{"model": "spectrogram enhancement model", "dataset": "synthesised sound scenes: up to three everyday sounds over a background", "train_examples": 26041, "gain_aug_db": 10, "noise_aug": 0.01, "n_mels": 64, "hop_length": 160, "input": "log_mel", "win_length": 400, "task": "enhancement", "loss": "charbonnier", "arch": "unet", "norm": "groupnorm", "activation": "gelu", "weight_standardization": false, "channel_attention": "se", "pixel_unshuffle": 2, "widths": [64, 128, 192], "blocks_per_level": 3, "block": "basic", "dropout": 0.1, "attention": true, "upsampling": "nearest_conv", "init": "trunc_normal_002", "residual_init": "none", "optimizer": "adamw", "lr": 0.0025, "beta1": 0.9, "beta2": 0.999, "eps": 1e-10, "steps": 11600, "batch_size": 64, "epochs": 28.5, "lr_schedule": "step", "warmup_steps": 340, "weight_decay": 0.07}
Rows from block 9 of a small spectrogram enhancement model, named by matrix and row number. Rows with one number belong to one channel. Each number is 200 + 30 x the weight over its row's rms, rounded and kept within 0 to 999. All counts start at 0. After the name is the row's rms in percent of the matrix's.
After each channel's rows are labels from the 100 clips, of 14976, where the channel reaches its highest value: "peak in band" is the frequency band that holds the peak. Only what is clearly more common there than usual is listed. The data: synthesised sound scenes: up to three everyday sounds over a background.
# convs0: first 3x3 conv (model.mid.2.convs.0.weight, 192x192x3x3, each kernel summed), inputs 64-127
# convs1: second 3x3 conv (model.mid.2.convs.1.weight, 192x192x3x3, transposed, each kernel summed), outputs 64-127

convs0.179,052,191,196,175,194,254,201,178,218,206,218,144,198,202,228,205,198,197,212,160,169,205,283,188,231,218,228,222,171,216,160,171,167,132,201,225,183,203,200,200,229,173,125,183,169,200,183,183,184,154,194,131,190,204,174,194,204,182,201,182,123,140,54,157,180
convs1.179,007,202,219,273,214,188,208,144,210,159,207,252,170,181,218,214,202,226,277,222,215,237,167,216,217,190,250,153,201,182,210,172,189,200,206,217,230,203,250,211,160,201,215,176,197,223,131,227,184,209,184,211,179,211,223,213,206,222,246,167,186,207,217,199,205
peak in band: 0 to 250 Hz

convs0.115,135,189,181,227,174,190,144,250,115,205,257,162,195,206,217,181,167,231,239,221,234,206,226,218,155,185,235,191,223,233,155,231,202,157,224,203,229,221,209,259,269,198,191,194,200,218,176,182,194,211,230,139,196,217,162,227,235,243,228,269,191,216,152,129,216
convs1.115,257,168,183,236,161,168,155,235,163,198,210,154,174,201,194,167,163,217,225,159,227,230,202,211,167,172,213,195,233,181,213,230,151,164,166,180,164,200,204,220,232,185,162,161,160,166,160,157,163,223,162,158,162,156,221,164,165,173,169,220,211,161,158,165,166
peak in band: 0 to 250 Hz

convs0.185,098,182,122,190,231,202,206,196,267,211,227,244,197,181,292,187,231,207,207,129,198,188,314,188,196,203,189,184,177,259,140,181,204,156,210,212,194,225,197,211,206,212,185,149,183,196,193,198,187,175,195,198,192,190,183,208,207,183,161,199,214,161,196,170,158
convs1.185,047,221,227,174,255,219,220,176,232,220,198,249,226,212,202,234,231,199,199,224,179,190,216,207,226,236,240,212,174,214,180,181,260,269,227,231,238,208,209,249,176,205,286,260,234,218,243,230,244,204,239,247,252,282,143,237,238,228,258,199,158,249,242,224,288
peak in band: 250 to 500 Hz

convs0.121,132,168,149,207,173,256,221,229,158,172,179,99,194,103,155,206,174,206,198,174,205,186,123,212,262,170,184,218,214,135,137,201,190,249,176,226,209,215,222,248,236,204,231,203,226,195,229,189,208,190,213,181,222,221,177,216,202,202,234,241,145,208,180,213,221
convs1.121,068,193,189,224,171,151,174,225,179,171,202,267,185,155,187,159,162,207,204,186,221,209,166,218,178,157,189,205,214,186,211,217,139,150,181,199,144,196,201,193,222,182,136,157,180,175,151,150,173,200,175,152,170,144,190,133,155,167,158,210,183,171,151,173,164
peak in band: 0 to 250 Hz; 250 to 500 Hz

convs0.52,065,207,180,187,269,174,201,174,245,201,208,104,198,253,204,193,220,194,204,229,197,194,230,197,194,211,165,154,186,217,172,194,246,148,191,186,199,182,208,215,213,197,136,174,173,195,189,181,151,202,173,176,192,171,192,207,199,200,167,192,166,107,104,128,173
convs1.52,009,232,205,238,231,210,246,184,205,236,203,190,203,239,195,216,207,170,253,229,226,168,248,174,190,200,223,210,227,210,239,227,222,224,227,258,229,190,205,211,228,193,260,250,229,249,224,220,231,250,205,294,190,226,215,245,209,278,227,263,210,184,224,244,238
peak in band: 4000 to 8000 Hz

convs0.70,075,203,182,197,253,218,223,148,215,181,190,305,217,266,151,214,222,177,198,252,206,201,182,200,208,236,166,193,181,245,167,190,200,194,206,243,247,195,225,225,198,223,188,204,201,200,199,195,187,116,222,97,203,215,212,224,218,205,260,194,192,165,178,138,249
convs1.70,029,193,203,211,177,188,187,181,179,148,180,95,189,188,109,203,188,193,200,188,161,204,158,195,205,168,159,201,183,188,208,181,132,182,196,210,187,202,204,138,153,185,213,186,191,196,187,190,194,192,173,209,170,153,125,204,159,127,181,67,170,184,158,223,164
peak in band: 500 to 1000 Hz

convs0.144,070,209,192,177,202,235,219,197,226,240,217,164,198,197,220,192,199,207,205,185,182,188,236,194,242,219,258,243,168,206,140,179,158,162,195,215,194,204,203,198,238,169,187,160,185,200,175,169,192,202,178,167,192,234,169,187,187,198,167,209,97,144,64,146,165
convs1.144,014,200,211,239,173,181,197,252,160,235,228,159,206,226,209,185,203,229,270,174,240,255,221,229,207,199,271,204,243,222,199,245,179,141,182,180,175,196,229,245,237,168,176,154,187,189,169,140,187,201,193,136,188,200,216,168,199,186,171,234,206,182,178,195,198
peak in band: 250 to 500 Hz

convs0.81,088,184,172,189,249,147,194,188,223,201,228,74,202,227,204,180,222,220,208,222,217,193,237,201,187,189,180,187,200,222,132,197,241,185,175,166,203,183,218,216,233,194,134,148,199,198,189,177,149,186,181,173,173,170,201,183,197,208,169,200,171,153,151,178,103
convs1.81,022,222,220,245,191,181,220,232,179,254,201,144,208,210,185,228,198,217,244,205,234,226,216,224,212,188,250,234,235,203,221,237,198,202,196,234,213,201,232,228,263,202,241,205,195,207,146,187,205,266,201,172,219,252,211,181,226,174,222,256,196,208,190,195,206
peak in band: 4000 to 8000 Hz

convs0.71,174,189,200,215,158,203,152,243,179,155,172,176,176,121,170,191,159,205,186,160,185,202,155,229,178,169,227,237,226,151,185,179,175,259,167,170,209,181,203,240,210,145,150,216,206,215,221,209,195,144,185,212,206,153,146,207,179,186,210,234,138,228,222,212,203
convs1.71,258,182,175,232,173,169,165,244,190,236,227,222,179,211,253,168,167,232,231,174,239,215,238,241,178,167,232,186,231,192,235,239,179,186,168,198,160,200,214,255,252,217,161,170,182,182,166,170,168,231,174,157,183,189,263,164,205,239,183,266,232,180,182,168,192
peak in band: 500 to 1000 Hz

convs0.42,145,204,237,194,204,189,221,203,199,275,245,61,214,195,246,153,199,215,204,145,172,202,163,180,179,186,227,217,206,151,128,191,210,231,141,209,159,185,197,215,226,211,211,187,233,223,187,182,193,278,200,252,186,235,155,155,231,192,175,226,130,199,226,248,176
convs1.42,107,176,195,239,172,186,192,226,165,182,203,48,207,222,149,176,173,210,219,169,220,221,180,188,182,219,199,210,237,193,202,223,146,126,175,168,182,200,191,187,213,207,171,157,176,169,175,168,169,212,172,162,150,146,190,180,196,153,150,182,219,152,149,174,123
peak in band: 250 to 500 Hz

convs0.149,110,196,180,186,219,202,205,201,231,216,250,166,181,184,284,153,216,214,206,127,183,179,307,200,204,191,218,190,184,290,94,168,196,129,204,188,192,201,180,221,228,204,171,152,173,181,179,200,181,187,177,175,171,166,156,213,198,179,175,216,170,141,136,152,154
convs1.149,019,199,211,165,222,222,203,161,236,232,209,226,210,212,224,246,238,183,205,208,190,205,214,214,200,237,245,211,183,209,197,176,269,259,235,234,240,168,198,238,168,199,295,242,249,228,259,240,242,199,223,270,242,292,144,241,236,220,251,199,167,239,245,219,279
peak in band: 250 to 500 Hz

convs0.127,077,199,201,187,197,201,194,198,178,140,196,147,204,170,209,225,209,203,197,139,184,199,215,210,209,188,221,246,208,159,177,188,182,150,185,234,221,172,219,262,267,194,183,177,212,209,180,186,184,167,201,130,202,174,186,198,199,179,224,224,144,121,47,191,190
convs1.127,025,207,208,247,167,154,183,228,162,182,203,143,189,191,170,169,183,197,222,176,206,218,187,224,187,185,210,207,221,180,204,212,132,143,187,199,172,205,219,214,237,179,172,158,152,198,163,127,162,217,179,130,175,174,187,174,185,120,173,183,195,174,144,198,169
peak in band: 0 to 250 Hz

convs0.92,047,186,200,182,249,203,206,138,220,147,188,219,207,263,184,193,223,182,191,251,194,202,210,189,216,241,166,184,170,247,175,185,204,166,202,202,233,193,204,194,219,218,183,172,194,212,193,195,186,127,204,139,204,214,210,218,196,202,238,190,187,131,82,106,229
convs1.92,010,212,196,225,228,192,209,233,166,193,160,170,168,214,155,195,187,208,247,196,226,242,182,229,164,160,137,198,203,194,181,155,158,138,150,217,210,206,230,192,149,170,220,201,188,177,189,175,166,185,204,231,179,184,157,195,149,127,197,110,149,184,152,200,178
peak in band: 1000 to 2000 Hz

convs0.67,108,200,161,195,228,214,225,171,199,208,219,278,239,257,142,222,216,186,196,239,201,210,186,195,229,285,190,192,186,245,179,191,228,212,239,257,244,223,228,241,208,244,208,197,214,215,204,200,193,175,213,118,216,222,214,212,223,220,254,200,250,151,170,159,234
convs1.67,041,195,202,188,195,211,196,160,187,152,184,105,197,188,139,195,201,174,180,196,155,206,154,177,211,193,124,200,174,183,183,175,164,199,208,202,188,190,190,118,134,197,227,198,215,195,213,202,205,183,191,241,199,162,134,225,169,136,182,66,190,196,166,224,170
peak in band: 250 to 500 Hz

convs0.50,079,189,169,201,250,232,227,159,201,187,194,272,222,267,165,214,233,191,194,241,200,208,181,182,234,244,162,198,189,245,156,190,205,201,207,238,263,205,221,224,208,230,218,213,213,202,206,202,190,150,223,128,202,231,203,238,222,207,275,209,218,161,184,143,247
convs1.50,031,193,199,192,182,191,197,171,185,154,178,94,191,185,133,205,190,183,195,198,162,204,155,178,211,190,157,198,173,185,190,166,166,180,201,210,184,202,194,118,123,184,229,183,201,191,203,180,213,185,191,232,200,168,145,205,178,115,185,52,167,201,167,217,148
peak in band: 500 to 1000 Hz

convs0.25,073,217,197,185,222,198,205,196,237,225,210,109,199,185,226,198,201,207,211,137,193,195,272,183,200,193,248,242,189,194,164,189,188,158,193,221,205,204,206,226,249,182,153,166,168,205,186,175,185,236,195,176,196,206,178,203,205,188,138,205,144,144,111,164,148
convs1.25,015,157,206,223,196,172,216,212,169,204,219,98,208,202,212,201,187,219,230,194,198,209,212,190,183,230,232,216,253,201,198,192,150,91,192,192,201,202,194,173,216,174,220,156,126,199,187,147,194,217,204,167,169,199,194,176,182,158,187,153,188,182,181,181,124
peak in band: 250 to 500 Hz

convs0.66,089,181,167,196,241,246,207,163,209,154,184,270,216,231,147,208,201,179,187,214,207,212,170,201,229,260,151,202,196,234,168,193,178,239,246,254,252,229,229,211,202,246,238,235,230,194,231,221,217,154,231,131,223,203,199,236,216,221,269,196,198,198,185,194,243
convs1.66,024,207,190,210,165,171,185,208,175,160,184,132,189,185,144,211,178,194,206,197,168,203,153,197,176,166,175,212,193,179,190,181,141,185,173,212,178,204,198,178,156,165,180,183,175,197,169,135,167,185,163,196,162,163,157,197,162,119,193,132,163,171,145,202,178
peak in band: 500 to 1000 Hz

convs0.165,059,207,188,193,191,259,216,179,202,216,213,143,202,202,222,205,199,198,210,163,178,196,252,192,250,217,229,217,175,223,139,171,174,148,223,237,204,200,214,213,236,176,169,184,178,202,171,175,202,130,198,125,190,220,177,211,189,176,218,201,122,143,28,155,190
convs1.165,010,175,183,220,178,200,210,251,152,195,209,197,199,198,227,196,176,211,219,177,241,239,210,214,164,204,226,226,177,220,208,247,195,175,201,259,147,211,212,226,261,164,213,175,156,193,211,192,169,174,189,160,189,199,206,194,194,163,184,233,153,189,159,186,198
peak in band: 0 to 250 Hz

convs0.89,063,202,173,195,262,216,205,130,233,153,186,282,210,271,164,201,223,170,187,253,202,202,179,197,206,227,141,196,179,226,177,187,204,215,217,245,249,208,226,220,195,229,195,204,222,195,210,202,195,123,222,105,204,205,206,230,194,205,237,197,200,165,124,155,251
convs1.89,021,204,183,223,163,196,198,185,154,168,197,112,186,167,111,197,181,181,216,183,183,219,160,189,189,165,151,209,208,175,185,200,132,193,194,203,204,199,206,137,151,173,213,191,186,200,167,176,192,187,181,205,174,160,122,196,163,142,180,54,172,161,169,197,163
peak in band: 500 to 1000 Hz

convs0.142,065,195,207,185,203,228,207,201,218,191,202,68,193,175,227,190,201,203,196,115,188,197,222,195,212,202,249,247,213,194,152,189,183,161,203,233,202,199,207,229,244,188,200,169,199,197,179,194,197,184,188,142,203,216,171,195,200,198,166,188,97,122,80,162,164
convs1.142,008,161,197,273,195,160,202,236,188,188,189,220,172,216,198,198,173,205,195,163,233,231,205,201,212,199,217,201,213,219,208,225,175,168,165,179,166,202,189,224,237,228,193,191,121,224,145,148,188,187,196,156,165,163,224,167,223,154,151,227,163,157,179,171,150
peak in band: 0 to 250 Hz